From a checkpoint of a small model that answers yes/no questions on an image's attributes: fusion encoder layers 6, batches of 256.
Rows from block 9 of the image encoder, named by matrix and row number. Rows with one number belong to one channel. Each number is 500 + 25 x the weight over its row's rms, rounded and kept within 0 to 999. All counts start at 0. Numbers have three digits each. After the name is the row's rms in percent of the matrix's.
# convs0: first 3x3 conv, stride 2 (encoder.blocks.9.convs.0.weight, 208x144x3x3), inputs 44-54, a 3x3 kernel for each
# convs1: second 3x3 conv (encoder.blocks.9.convs.1.weight, 208x208x3x3, transposed), outputs 44-54, a 3x3 kernel for each
convs0.49 099:515470488492482484461549512509475531495496558480511544462499514495534487517511505473474446501508472530489466465489510488467498478507480543505512516519497468475492491492543495478516529524521481477446479476479441456476491492486545502489489482476509513519500505488526510525477493476483496491493487500
convs1.49 113:498447490462498532484503475520487468526507471506474511492514477511471489513501522482492480505507479490520501490428497520502546520527544489500467488500479507474488490492508489484511529499531490530487544518500535525479496510497481485484491509538517509487465524511525467480468485508483517487502487490
convs0.50 100:505498492506503488491499482542537480497528503470518550510500471508518506516482498490481504497485471483492490462474505528517538494548551475495496493479471465500459509527535502498491520497476522500449513451452515483501470483529486470475523492472463450493474478512493503500491489439506504476463472450
convs1.50 099:519507482515486498505495491535482523499507483475533527493441484503483494497479473502490463486495461514444447460491523503515517526481473534513494534522523501506503494508467478480476462511493490536524516507503526507467526491517503561478509511481508497528498499493529491549468508519460485499512486505
convs0.51 098:488515456514522523503543501496525491514526539510482507490495496456473494472481480540528519514512482510489490497494500516543472455492452467521503517470495545544466467476454493485461500519476463522492488504499491509484486487509523443503546491449472515525495528507496512529514496492471485500486485480
convs1.51 094:508496507501492476493497516502499509468481499503509476491476483480474522464456514481492515547536556485503491499504527485499485468534498486525497548499458518512484481486509490500562490500517496461474492498503441531531493461524478481503479481502487473467490510528488479484504516514497478502483511460
convs0.52 099:531527544514517531589564542494486526485508504458460485440467519487473527480471485492487541486513465507519489506492528471490510472467470526527530501491512486471499484484485478512517529479504533528526510475496538524521514476495507486490503481500480503471531505488494504470515496505474484513496476505
convs1.52 105:543533506503470492506510502470486516524515500454461448505510486493526477499534472517518517519524526512533510507483486480466495491523488501495480505506496454471478520498482493498451496483468503512497482487516500471522498488520491461501516474496522514465530505521527510527519459489551524481511499490
convs0.53 097:609578558561541523606522498460499465445506487477490522507526534525488526534497526526491485522516516469483492485498455463517477421487501482492528476519516433483460489494457500504485466506475553516541529471492506493480498526506511517485516515479485502476509470497508484479484474471461480456463492482
convs1.53 119:511521509497467532490532554506464477503506490512482480526520490503505490497508483488502497492519527517509530513520526473457514519468506482533456510497468498476484480488454509501496504497481557534495535515512482455490486473522515474495492492516535514510548516510469508554530548519523501506537495495
convs0.54 101:457448451465470465460472450502503524507475541527493553521532523514499519508526520504509505541539484529533497525561504545532510536530520484486491473490498483479541530538476487489470481453454468432427442477444455466484501509472479496484502507455504496494493512504485509509515482484529480501493484499
convs1.54 111:530502504502470473494482516454499491465513481489464488481478519484511499464493477481464488486501492475473488471524482499479443517484457531557519493521467506502500517472549491493526506514529492535517542536571558545566574522506547456502541479460496534544503514518485483488481509513491508503507510491
convs0.55 109:506498501479507508421498509461471506494489500540483483475469483524456472554501484521528505486485487457448492512483490523498496486453508469467503511528530498487550507495477497512505531489518502508495513515503473514506490509489515492514511496536479477455501487495514495487500478494528499517514505498
convs1.55 116:458494508482476506498478439481485502556540560497506530487473506499500487520574462497497527521533533456511560475486520472489518496483475520478512485488494431461492534587519520533549581538550499535493484524494452492521490477484483487449527520533549496503506500486512547484474505538533473523507554518
convs0.56 102:478497471474487491475494484472480448513521507521520509472473516520509540499518509488514490501485508470431475480492500520493556499549502512537524484544526472473492498487487501498497491487468482439514512482455520513469515537484452499572451483517545485528521499495571504494501486508504539479523503454
convs1.56 119:465462452479470458481462458525493484512516514474479498512502485491483525495501490475484501504554501487460467488468495498509446489489519520510550501507503495517465508517503498490490460495507485498538497501496483523509513550442505525503465513506474517594439499532524516531450495485492474483529518512
convs0.57 103:532489477483537482489513491497505520512476493508504528526501519522512499520496520490525495537524536534522534586596598588609593583570552493480522494479496516494473496491479510498466490507507480477487461476504480480483507513498502478484518526481502518520510477492527522523488466496489474471522500506
convs1.57 128:553493478514479504542480530474483491497507527512508511491524493492534502463515505501491458507518478474507463499513515507469478528483496535562501485490451458466487504486503514499500488509500476478496503508512534499492507484499497505502495513546524553552519520508507472549516516587476489488507496503
convs0.58 101:462476464514494461520492460502503485548498526475528548557527519499482516504518524513496563483510481517496513457484492488478499505496541512527489514510498471534525475477504493494497496515483467490462526529499512523521559521460521526482533532497487545524461467513514518458481446451550501490530483426
convs1.58 095:490507540488485510489496473485507511526506493526510565500501446483505461505544528490492486502505479517501489476489489495525485503518484502512510518498501504469471483502546483477509478515503479504533519519532469521570449520509522485516489502548521487521495499495506515522513487502536496532577518555
convs0.59 098:508466499510504501479519534482519470490471490494464504481503503498495511475482490503513513532505460494507531468461516486502502475543481516493507552524546486509527480474534489458504481501527489473487506529487514492473506493481555488490498571536533551550462495539522526519472463493498482515494480518
convs1.59 084:521482488513491521498493532487503559499538476471509525467523495482497488490483491486502466499500459482511501501468523494479473531499484505472498461493497488485510526529518543517485515507481483523481494526481515524502499516523510510537538496485494532498472523502496467456537485495546451486518464497
convs0.60 104:512507507490498484489511497548476478542508451513536483537467478507484457541509498520486489523488505526510537505515466523518451489497485467527525472513490465478451476490469495500499516516528498505519552462478528520500507544524491519514455498510484456493464513480518490513556527525546515491523537508
convs1.60 121:456484497479465498476496452514483492499522475464512514499469511502471486501441485535496497477512481473474453524483551508510497497464464456473520503468502483502521509535486533496478477512512496508486522494527503517462508575472527551496496502491465517487517554510541501484447501491547500500479478488
convs0.61 099:475546552469516469491509487537493506516512505502505485529488490523479485486497463477489510502484518518496465473525568468496494485462478514511493503487504478517508545503509528497494491479505521491512531498487523524506499507484499481486459478540491480496526466493530525501494460515494470490478487467
convs1.61 089:483452493457474474485485479577493456486494472463503465469507542519536469534492507552516529497545548509501502481522510507501461549455540475460487526479506530485508461502489470490490493488481493492496480449481533480443524511543498493505486470465509555516501467483500523471491499493508478467475507516
convs0.62 101:505491467466495492483496505479494498493498519538539514538500521503477524512512500532482507464491525487481523521489466497495472498502501510523559529528491485530457499487470505461503492504530464503493472495494470498536465490474486477465477495473480500492477510502507503522552483489509462496498483502
convs1.62 131:513539526482498462484497522522531480521483504465490504515503504477498513469548522503499523530477493527512514559467501498510552467493541422486418509532525484472520494518502499473497514511500516471465477485530488539491493496522506497529528535511495513458547494462521473493492494558524524482519512476
convs0.63 101:517507505481496507470486504529547486579517462504505462499495471511514480497511505486502507453448474467481474484516519514477476506497481518503502564508501516529470475503494499491486513501496439502470473488487456463502439482542438461466507474492506517518459484482515553498475527514490467497473484488
convs1.63 081:466476496467530511534537484501478531522464506467490568490517552509508495496553472520503486478472542446483547536497471482498512496485482507510477494509508479484532481506467444506438468466471460500496467519510469488490493497480487463511511502533490506486491514500520499510527510516452528520474509550
convs0.64 096:480496485531515515490528528519511500532448450514484505480529499540482502526509510506489469480472476524514503543552533488482535495473516510499491496481493453469423535482496505490452496492466481477460485497462510471509478520527469515509477465527491506508472465527532506525470538465509464444498529489
convs1.64 108:496511483507481473517497481498493493526469483465483496480504470464498475453560501504497504483525489476477496459493553455490523525518528466509512491527554435502535502507496518476483508480472508499496549477526533484498501514499519516498507509503482486496528496504472474514518507513495521500492512494
convs0.65 095:529499485535496457512515550529512487503457526520516509479492505502493516477528511518487534512483484522507522523514517504496499544525532513467475525469491512501499491532537521498547557514537528466495479501451477437444501540545494533500501506478482485482450502491467471486548509510543556512499568492
convs1.65 096:510464475515467488510497492446476480489507496484476488482481464486465469468515530489496532527525477512472451481537506488512493538519470515500472453494505512497503502478494500465476469493500466512544536551546534517490517525557543504485551539475456447458497463483472460487514502535535484505495510526
convs0.66 102:495513504516500482520521464497489542483532553513505495539507517548490490560569499539545522535504517502491534473491470524501488516510469488454532456520519497521532472476476496497501514488513525520516496488468406438460485470508472455493482527580497510471528536481509500469533564574576573534568496506
convs1.66 102:519512468473458499518477455464515492497519514482514526486539511506489443513478531478504509499504469474473493472479487530516430471510415518507517508510543499567543531504511518513544514498517486464507510515511510517488508491519543506463518560477544485510489487537534479527503483506507476519482516520
convs0.67 099:493504476500482496531514505494509505468493535492490510444476468479492508525549522485511503484481466511493525517458431492510485502483511517499519447511481489485458517483495528499508496504497447500506474506503471461477547491472565466500532493526520566499539524544523506506458477478505506492485472469
convs1.67 088:446512514513538568498503526553537541534517494514536534494506489489508465522519478478471447452451501460480552484494450502506491496483506504471466476488501501536539515536480514499516506475449501520474496472487492535474486481495515515500485486488506485491551522471493491453511527516467486502465519500
convs0.68 101:570520495542496514550502518490524522514523493498492453534526516513533483501509480532514490533483524525500511500496478531492489496476499499480515561528507519506526500500516502509497466485489530521513488492501475445453517535524489536484505496484465486517497480472495491504527503527519526456449441454
convs1.68 093:485469478485475480474456509514494486486479516495479501510514481488512514469533494515532527452531543479503553482532482480486489570525446489500464520494493518511570531543503496490456488510483489493455481489470483463416499498542492499506513494507504478525497488463502466501479480486493486497512529565
convs0.69 099:439481566504539529513503533520501472483486500530466496458502510499467495495488511482524492484522508522553505540521502459515508452513522486517464495518492525487511560542542519506537535533545410478523528513514577544484502494495470492490518525507525522524492517512507491473509488471514530481481495453
convs1.69 108:535509527497479501531548540507517511522484461478494474537527478521496505496505505480492485508489545560571522502477497470501502514483447498484459512462524467502480526494481509504477467481487517490498511493539522509570467500484495498463522483527519547487494541459519559493507488544526519480510496480
convs0.70 099:521528468509522533525484507496525528521486505488506474484477508489476505502519501474468523499532539504495499525522524509464491464465516510535501511487494496504439504501523486481502484499488503488489493466508508459489488473491510515532481497484551566491552484486470487523512504495486480505500504479
convs1.70 070:578473478527492468516548523504477563504500509480517509493469550518492526486517534533524493497501486447487468519531514515510480471492459535489467500492490497461510495501461504501476485480446483485503436470502533465516564505475529465512534517496480510499460491503470488531520487530534492506529458498
convs0.71 102:489457485506476478465483501494469491514566456495514510510485505528481522509520516542499510490500493468472484496453474525479447517579500473509479507546520517507537514497564502482480497525536470480498450464512477444489496488517482453475498507484435452493487473510460476489503506496490501513502511485
convs1.71 111:507497518509494497535461530499497517453480511513471497519515511496485501456510534495518529524492494470471456542465486500537544462506468466527464509524490485497489483521514523500537521495530541521543548511525501529522503517538499485513495502476469467472547506479502488468501490507492489527507507540
convs0.72 101:503526485528520546520545525490486505510463495490522548483478460472493478500491488550521515546528496484472493446476465448493501510455493551567604486506510467474450486488477481485504466498530504506518472501517486477523473509568475515501479489479526490459521490464497492509473426521508487475487498466
convs1.72 100:533561548503453482523477512503517508518507492512468481483533507448493485458516494533502525528524501522464521471501504491470515461536508491461463498516484501481508507505528490501522532470519507552506450475534481454490517512502495520474529512473522514492475484496490471485502487564496469479513508472
convs0.73 099:504484501477517524515493482490527512481514491545508526518485505460507490519494485519475483516493493486448445450464487513478505566498505507535504507519489476514439480488510482483500522484488548469447532479502501530431497539551513524525498526492479465472501504482471505457509489492475499537501491498
convs1.73 085:538497495541508523495499558492453519498458486460529511528498487506472509503512491522498551499483548491543540515465462520489487472496485498475500493524517516486492528536534462511533503513502492508481514517469448520455507475483495499493496496510472507507514493476491480488546493474475497534484494514
convs0.74 097:496487494490504497447479494543476489537566522505504578486493505491511509498503543508506479503495504530527524485499538461468518481532507476522520492513517456488497503517502516475475522492480524491470488485499480467519489462460474512476492467496498498515550498531523489489521402464534504495517518524
convs1.74 066:527489513479492529495509453508522505486523574498487492482518511470510467492515506490500548487498524459546572495495490467509529495503552494500490484506511476510567505526481544481455545495515483502476516507463557495483484477475481468481493485521532495501527544534480508521460490497470491488496523505
convs0.75 102:510488523497497516533459479515465510473482540483536541487492486469512484439510505485502555460517511483490493538514518521511530546476445491479468495514515501468495520503505512483499515460477497508460482536507442514491470527517536458472530480502466440455475477518489491493460428453474504516531502532
convs1.75 088:509487527535490497522475488491534489494473527523497472461466523503543510537521563474480486444426495471461465515507487541498453486495497490486469491497497479478539501489496504460477500513507480488500517513540493508487509487528561508516469510500484512490504495514523473507517492452529516498512533509
convs0.76 103:599529533534513545536505528491548503594508503524523518514500512522498481537507521517552526500485491539501503487493497480485531516478482470508499486517489485480464502507483504485487476506473512485536468446475504487483494502501483475467500467488486488484493515512495481496525534508566511531515476488
convs1.76 122:492482485443516495480508484534534491532522490483512526508514502524464487486526486451488489457522513476540491507498500515510471539465523513498484512499527481512501547538478527521509541506520472490495502510533454444475450477499460507470435531511507512469516483499519488518526516538533493484517484474
convs0.77 103:465494483455519473449486456519517515508482516547524474490490499507488517493513496501520511509500507525486486505496514514535503548490521472477466475479480478512509497494493501489500491517500492488476530470511566490527517491516522505476481447472510487490494502477486483500511503507522499536513461520
convs1.77 099:546521506541500488583561526442491496493510527466488470481504548452471508457474463485504496477458457464464483504505505508508478533550493475461492485492486478488503503526457459502480478485478466500516469553535500528506501516489510513492505497486513511504504492508521531492493472490515470494513495527
convs0.78 102:505504517504514517527525562486488525479502534486503525480468476499509480483488527522533505516533494484559505493497518526514499491488480507528471509519502513470468493499475507510495488521506448513522460495522488451476520485455512497484493509500526475474529496451521516498481488502509498543448540507
convs1.78 094:500520476511500477524463440490465476475537539482505539487528492516523551519506481534521475527536518519506539492513500500513479478511505497524562485484506500526490513540522484493512465520487494516503529489527497489485521479518492487482507489489470471454497535507501508441509496515534497470543495518
convs0.79 098:519509477503496487500516520485502528490503525531555501534526502513481521496487509523509485492501462554528559443449488497474507494488466498496475478502473474480495488504548488477521522509436483461474493492489474485504472487508488482462516484527531504515521502513550526510466488499469449477543555477
convs1.79 089:450507533530503513503497523462480488499493510498530518482535485517499469516465443512523498512508464522508472503507475534495515486512515510468445484488494468483427479530523520533510504507517499495480511550502466531495512540513483494494469473501484520503534495524508538528520497505477522512494506478
convs0.80 098:458491459470495473488482489518537494472477528484490524537471503547499516483499503524459445498495518507532505485499482511523533492498497496464508536490492503501519513517499506500489505505498458489488508496507538493510499448453521498526493514496510510455477472458490475444505460498497448495482499515
convs1.80 072:503527467525485514480462520494525587493516514531598507468498496527496520478533483552526521518503524541527492508520524507484523497517491524525512490487503523540489471508459467527472429480482502506528478484520491462498503532488507533468540521470495521496512518501495535488492452495520510488501481466
convs0.81 101:464469448458465484459484467515517468499512521545493518487504477534480485502505522517506511521511507506517499500522537508492532492474543463450506492483519506459495494527538523516518521512508466525516486509510493513509524470491509523511493473489459506467447487527501513526541507490523489491493469501
convs1.81 094:556536532513460482516515502447503490515591519475507470478487508477484474516488506521511549481485497451503534484509478503494448475472513514474487488475502474533488516503497512488494524512518483511487505510516531544543505525475449519520504500488473509535478513524516504496521495512519512480510494522
convs0.82 102:488482477532506472561485508476487492497518482568479483494486515503470494508474509502523460478512505515522535518545495507475546504500498496484478516512477482500511504537534488481492496506512485495529458496564530496528483478458455513497455531499509520526503496495498509497479506543453504537524486513
convs1.82 119:457496529462491458458509497472520524493517459541496510474488466487491479458522524488569551527465518489507503476476488514521530485505498472515515476490494493493487512496517469498534477475483485497475480515477457474490527554548476537547521472503498518563482545531514500450492478518489472505510499502
convs0.83 097:588525518527497502473496498482501402527499498497499501489504505486462454468455465491483512547504498521514503481460490521489507500507495532540494495532468481491495474481487480464489495486507519507527468465496459443448526502525520499523517506517550523502539524503525512499461492493452497473485476527
convs1.83 095:502542483511494495502505464539512479546493496460537474475493487485492465529563477528506519526530524498515515497496512540525491516512536473508510498500477528519507464502480457472494461454517512545491465504468501459478511460528468457485487512447488508500486490503505481504472510510484501516508495468
convs0.84 108:470482472486485451486482469493495522479484545476533528525521523490530514507541502480465489469465454514490488486518510490491478483509501502508511501469510483496474503499532500465507537503501478519477485498482544535511511496502489482472512516478516474537498498520503506491500550526486459537500558513
convs1.84 125:415469491502468499488473496541511536504496489501553533509517500490481463486542461512503507517494487496549508479503475504478490486479494510508535513479513529537518558543524544578534516492502496474454541516499490465478545479561488479476468523503501542481494490539503471499557506491459486553493529491
convs0.85 099:518494479494474532480515510495500484488533545504497472486480494501519498511520496524492519481474529500501520506499507494484487454478477484547499517511492494493490443457480467469513495497528479493493495515482476465463529527519503502515442446478506495504511507552527524517503518504450519497466478462
convs1.85 107:497497511484520535521484534490512511510506547484530469525498477497497463507491459489468494514483497525490545507469514485472505506503512506472487476479467495533503494489488464484516512495526511514524478508513502463502457478516489458531503507537506476479491498505458486489503509497489470476492508494
convs0.86 100:544526496522511541499551517485469461498492460482494481452493461477468499504468516551510472469501487492494526565539489508483489433484505503482539549513481511472523538485471509498449533490472509454501496501496498509524529494533511528524543512538479501473505506526496516531480506520504503492467515492
convs1.86 095:505532491578467485491530510516473496504497490503487528474486467495503452487563485493537528511518530493514490540503511457496507533488457502481534488515453521506498536539512500510459512463482520510483522483484499532471464525470442495461501473489477479484499483479465492430472500496447518515506481484
convs0.87 104:513484454530488453515491402521471467511485506471475491462518517471481545469541536515497511524532549543521532490455494545516516544513490499529519455521476462464513513498490526504488497469469468521509453472494467519517546498468541489468510468461501485451492498497501500486495505528476468529440525569
convs1.87 120:471482534531463507506479500517509435530502474505505519525494543498468489499503532511490543474469493458502489525496512544536514512543497513471487534510492489466498467503517503492515471508489488497457514512492479480483493487528547484541510480515491458496513483504490483508471524504486532456498485493
convs0.88 103:479518536495499515504489473488490488505473492528503480503532523479517478472483475481516517464499509504500478463524529477480501489450503506495481506495501487479472481468479500454455530502463532521522489464545479488583509494480487548504469491522530515536506497501496479491493462505454493477492477536
convs1.88 088:510500521527500527525533501458469503490518493524466493448490507469493492515527495494492480504495466520495465565507493486534497472494479492537510484469465474459502491513493473513506482541490491512489525471480497499460494466521519459476447501487498511487481498465508482507504505452512475469468481447
convs0.89 098:496469507508462482520498477488510514505478477530519505472490536471508525535501534501509478540538480500461483499467473489501451508504552553476455526472538474475508491498499493499459526513485546475472490492485478477470526521510528481494469496503458506464487545499479524516481469518473516487502499504
convs1.89 108:505513501535497501549524510494477525543498515511500489505508477473518468463537487492478503531483530546499509519488528491502510523516536514486501485520503502499558509499496515511487511491488504461467522512460448510492497468515504471490489525480485483498478490476480478484517492458493498504483507511
convs0.90 099:496509499514480496503518540492504432514476500488501506500462493514488492468498522488503522478472549484496542484486545459474507480560506575542540516476516514525500488492501456480477499533486536518535537460461513447486495497494511481498514501521485473541516501511492516524441471499460494494448499515
convs1.90 086:500459516510483474484514509516472516527512517557502536474499517510476509546517529509502494439510483513489502526503507542480466504509522474460493492489497532475476489505527477474535497475500502490511517494508476521558558524501512492506483523510522526476497506474472479472517510459538486483534547518
convs0.91 099:495476504489495498502477442516517483503517494481502500541514461516503486511511483538484489478471491511489529442495512502516514541528512480475504526531523460453498506492508487485469489478497525496509499517506477511491522481523449474493498496480509499452515506487487547537520534545474502512481529525
convs1.91 106:434451509452473476478496457522500492488490454541490553515461499486514497498477502451514501500541497469545479529504482537497469463517454524515550526474522498514538574537502559552476508475465445480447493494489490477465459477457500453508508446509548493510496464545483494519513512504484496530504524498
convs0.92 099:499474465497476481485469482490502478544501473507543438473495474469495491567522480507468519513487486511478477514514511523500500524510473486487506528481519509491500509496457526517478470485501495547529487522499474500488560507492493475516479521553489518500504471492531499511491512474483529496484545502
convs1.92 074:524469489496475482500480494460488512499479534512466523522481485515463523522485489511524490520495469485481443467514535509518526494446477507508535490472514480488540505503493519505493472456500514509521526470498489508529561500458511489534532469499516469490494512519502508498502468516483499491507498463
convs0.93 099:453503463470489441511482459535463485468445488493470503532512493502493544460517531497512493517492519508487538508511495502524493513443545491481517506499470514520486486493480529503507479475459525537515490476492457485468545503470530509515500471540504487495523443512481492473522519545549525545546536528
convs1.93 087:487489486476487528489537518472501466501524502505534466507491451501507411510517455483488511543478483482440522483489505534535554497486524529467491512489459521495538492503498500470471484519451522495492520570521495525496515506524515515514512520513484487485450486473506493510504472476500511514472490490
convs0.94 103:522546578537513514557523482491471524501513500522517459493490512469497513506511510522554561508503518517472511462445461503489528492467516452483465511506512506518497524509464526477481504464511501524516505537473562526458476498510531501501516536504512505497509489505495499563509501471473480478487501467
convs1.94 114:517507519485501503456535521486494506525484520491481502506531489510472492477511437490504494518512547565521570488552491475499501519446513500485479528456495525529552535487481519504469480492489478519455499508494497463544488490512451514497493506511502463502516516523486587522552503525523484519497503493
convs0.95 098:495470485522487521538550537494430494515478463483540555494469500485462484503500503487475495502477497528486491508478538486483482526497511510495456517503500477482478491509535477471485489470479461471461490471504550506544518471517429492496418468482541522520491509536520512526542496524498505473497494518
convs1.95 109:511506519478469480517530498548459501534502455455508506490490479507487496446474538488493487498497495527573485512493523500506540522496503497526481503505490504475473497498496518492521473470483472514478519518515510510538508491474480501487478461508522505488497551490466493445471516547498514489488442466
convs0.96 104:447477522445474503507490510453507472546518506455495504533524498518503480542536542500498527531509528510479489505485518458535553488463473535515474515482478481489502495482491530492510493473478496474495489463481496488469494515503519528514513450510439486508479503453488468481518534508517514515477520496
convs1.96 107:499494495489429514509471479513496495465502528478499501488544527472510475488478460491502514516503513493515510480483512504487475490510474496486484475491529477532531532474514514518503490492503501507504470484485512459543516515493529534499511489459449509493479473474484478497530503469479465538501492516
convs0.97 095:535497474538467480508493495497524547467495555507477501537543544474494523450453514488531555478542506482494496521489509509505516489548544510496466514469479557551537471493504487489506477490500478487490468466513496460507532512486519528502486507504502487518510489501500488486476543569494498578492420535
convs1.97 119:460495484464440492436466497449489476473497470497503482485501517526518482499467532496497499519517498418481501454486443518467516502480458489486505479515489518494467505503503476494501544522520480471509493534457521496491501529559544485533554482465500505524477513486536512479506496522498477514506503517
convs0.98 100:533487508518497512522561511523511430479498492538452484510477458504477531497488482492496478483496504496486492468466496509458459518464450472462441435452471456480489530481490511483472507497450456513497483533523493469516470454512521517546519509523477508521502480528491528525546538480527470454599475512
convs1.98 103:522514502498487499529511510519499439473494476458508477505507470515494473500510539493492539542488509547496454532446535484521548475514491446501463491540515457436505481526502518483498534463472511483485487503494518492490477505509537482567510479534527504476550500475451437508484524545489489502509488488
convs0.99 103:514497495523507511487506486490494542502510511497521501526480511482474552488524536509474501505544535457511517484498504547480499506532501516499504517473500543441478493488513485510517495503515501458493479473493506492490515544496487515467488467460503478507485493535481515537493467483476446488465513538
convs1.99 137:486524494513521497515528528514522506524450490533501500517472485515519460469526508484501512481460489500489511500509515507523495505504534468504514483502534475480530489522495481502483496523498477497470488472504494507531534501585519523568495562569518524510542487469473470452471503492501498473502486468
convs0.100 111:550536490550557556527529545468481510461490515505484486509486456486459477470454465509510510499494515489493495471447475464502523470481519508500523519505519502507489474452439484481478461486470509524510497508507508510505488502567482500520511533549484502516489509528530512511493494500531495494521514485
convs1.100 119:525518520489480485510516498519525494541532519522537544495464480506488474516520495465492488451487490497499500490453474485456471497482497480475515467495506488473482524503515491505531491521546504536521448516563516534633463506490487476533459482542482499476505484472529466467531514550548506488525525545
convs0.101 105:469445457439433517424492506463533520537527498522495501511493530524473523510506514498472483510496515503484519446445496502429461485457482517533524521499475521492452495528498512525487488500483501482448532503471533499453489484482468464474477463485482497468478477472484494491534529499559532527467502470
convs1.101 107:510524501493498487454466431527516467504533508476502498513497503481497472503527505482483504510481469550472524503492445458458497491510458551533548513494532492541535462494510475543501472479534474496483482521476520495482516493532514540474510503478515510528443468491562575505483455471486474509497508480
convs0.102 097:535546582557544534572532534494512531506505497512488478537511550539524523528485497529543548499503554544509490512533540481530548470500543535507457471452470494441488515545508485485512497491518554521525535497510501473493478521516472529497475508506463505523482519516510511517526499488528494498523504549
convs1.102 131:523473489515502477482531519497513518523529514510489488498526514523535475481504508440510469515525521497520501491528495562485501533506495487487504492495490514495478503476496489460459481499482453470457503488480491471468484492524484526461524518503495537500514473492483498526556499570483474478515494535
convs0.103 101:495516487467491487462484474513471494508502512475494522496499520506522485566529539507504478501513503450514477493494469493556457459512513466540545450519504459477505486477465525527495501489501489490547509475496459454477532517518480508518493479492524493475528490506508501502477460522475475513550504520
convs1.103 093:502470503522490516474502454492502475539506503536484528526512490523482488499520493502486441526504498516481475480497505479489478457478518486460553475486473476512498491485489494495484472474507506527526505526552493487463476481490482496494460463504485515484525474478554544514468510520511494493480503524
convs0.104 102:490489537520491495479520464506516539501484529505501498557518565527496545511500530507505466434469512489477452471576539412523587452481568507500489500547483453479550506531518505533543504543538489485519485467487507460476553515485540516500501549505504501513489515510511513497519465509479488505526477495
convs1.104 097:518519530550473497501500555506473499488474491513502481508479522479531469515474507483507486513532506502514490564520478493489508456502544495526523439514539456507476481494530459492499491499468524554541513542537546486467477509504466512474527471476542526552487538528518499493560514523514495526527458529
convs0.105 096:497511515515501495525527524496526474473541479490496477508513534481498501513556509506511509539484482516533531484488450510540449517521490495485455523513507519525462476483505482498501478483494465477486489505489482508468515513553536487513461556479521494502547544512485486486440474527476502528510541483
convs1.105 080:459479499467452490495491490495439508492500510518444490510504499452479505501541471522524508499475496460497543501503478497483483559513493506475503472491524523476513507495507481488524506482501464523496474464516468484524531524454503509513520512532502486480489493493499514475494432503493528555527532564
convs0.106 100:511498506510522514509489488489511473509499505507497514504475444494461493479502560534499519496502533483480520499482498493477530511467485525462498460466478538482447501499512522499503488471489527532475490534516487559507479515525524490500514429409481472485484468476482539485471485466528496494438504522
convs1.106 089:527528516515559512504488479510458540523468484530489503478467502498470535507495456476478486473465513544529466505537496499491541512500476506521501496465490536490516493519510489529479473490483471510489492507519511486521529485578524476511512525515500549491521504509498480497501507439510464487475517471
convs0.107 098:525505452493502458479504518507526563551525554496507523485490476434442474467475491501514479523513516492496537545518474512556538480529507535503489493514514510502470496478485510499511531508560486466457453485433463433441508468513500495500504527506503539511525466486535465497451493487450465454489461477
convs1.107 095:537508529503492524504439499480496534522502525485510559497530475477520487494527477508510509518493482469524518517517506492481508514456471547496529463455461488506490537529540514520537489482535513519545543548510561574607487501495461481529545472492470465484480480517501490505486507504514505497517527483
convs0.108 098:465485503433497456481490505512505493502473486480489491486484460511541497484490484482532541485496498517500507465508461468487501428466485498504481477513477494483504476478531499482543519518542534541568460493533479455530507471489525480486522534497493498481540516491520541495486520515488512469558511527
convs1.108 081:540540526467464576498520490507482471502512482479539478509481534463483494488503502516494563450478502531530534476470481473492470495494461525516533474495486465492523507483468500503500464495510516509498481499525534523545522504491497496487495493487501510497529518478553497454526517561502490477514512494
convs0.109 103:514494498514506499497523496526519504493502503553513492484504467509458464524536472523487463476499477479453432484482500510516477520493479524492539495469512498480505521555505530502509523510527491443495487467476490490514534495533511422442517444483477486545493463536561488506508499460474496491486498470
convs1.109 076:475518524507505485549502531514482574504505539558537566466500455514508449537498496526484465467484515462494513510502461555502509473464461487493491515495492501517530479533495520528513478495484507491499511504516489513526490496506518507513543479498540553485533488535459504476524494518464445548530480480
convs0.110 102:514487497500470497500498498457503520480546517515486501553533496497515510480507521511485464487520460543528507458487456487512468501458473501448503520507508526532497506477480507471452526475454492492490492493585460489609475507525503496516543525510489532507472528523460533582499510508504514542515496524
convs1.110 111:482517502477518503464478467481517480515489499514471487480488529483551502483505519463541500529492506458522509476497497542513469450495462503465505491493479494472483518510509489513506533521520483468484487508531477536526464509529518533538488522505511512503513509454522492480502460466520514509538511508
convs0.111 099:514479507510491508508493495495489477458505466518519436463524533448540507514502453550487514551514480509500503499541517491475442486478465500464508473537541545480519494484483482487484480472494480460488460456446475482509471514491507469528535487556543493465530495479496532520473444490456465476457492486
convs1.111 072:492510440501472484523504513482475512530499549498494529510495520500500504542547476559506516527493516498470517508521473489501481545522475515502520500464462556475483524525473507476475536506487508513465472472494500510480470516498498506518513487515524510512520527477506499490540482519535485480511475473
convs0.112 096:447519532424490534454509527539528523502520519480523550510529518506508478474514449493501490501502510506515519461533497505481561529497511527501511514532461512475487517526453500499495534487497511486540484501561480508548506509520492510504466452460507521506523507492504467512569537548516515492495448515
convs1.112 088:479485484490501452497487481486492467498509488527489474495485554480497507510487459479480477490510501482495480474508489530521510481480493531478515493483525443520504528514498496481514509501525490497486483495530541523535529569516548499517528529528510493594501451549527493553539524528513516518505491525
convs0.113 102:483484477482470499504510514513471534512509501483493499480469454458501499455516481503493531490544525526483431499502498465519519500531528478500532499494487518526497521516517496499507506472477466463464550531446486499502538472476501526489559519505497538515511516530516527519502532483480542517447478471
convs1.113 104:489493485476500504492494529493518494459524479505506486520512498496508523517506497483497517493515508498483473515467527550499472495503480515506503486522496478489502517519535522523537546513515518521530490497475484535514534542463525519480485526495512537495549509473490515523514484466490488492518556545
convs0.114 097:457519491497481488520506475486485478461485487466490482508488473497472473500484451505497545497507500540508499533502472523486516511482477493499532513538514512509488486492516479468486483480469481517534489478517501489493561524567492480532510484555508479472474507522488482502477507524458472433455467453
convs1.114 082:498511482487480513478502482497500534470433527510529483504431513500477481475490493567532504513542506467484500542554500499538483516511484554512522528519518516512499512469484524495454492466467506485472499499499507543501488462519510492476531502482517534497499541536518509520507513507489509509493546498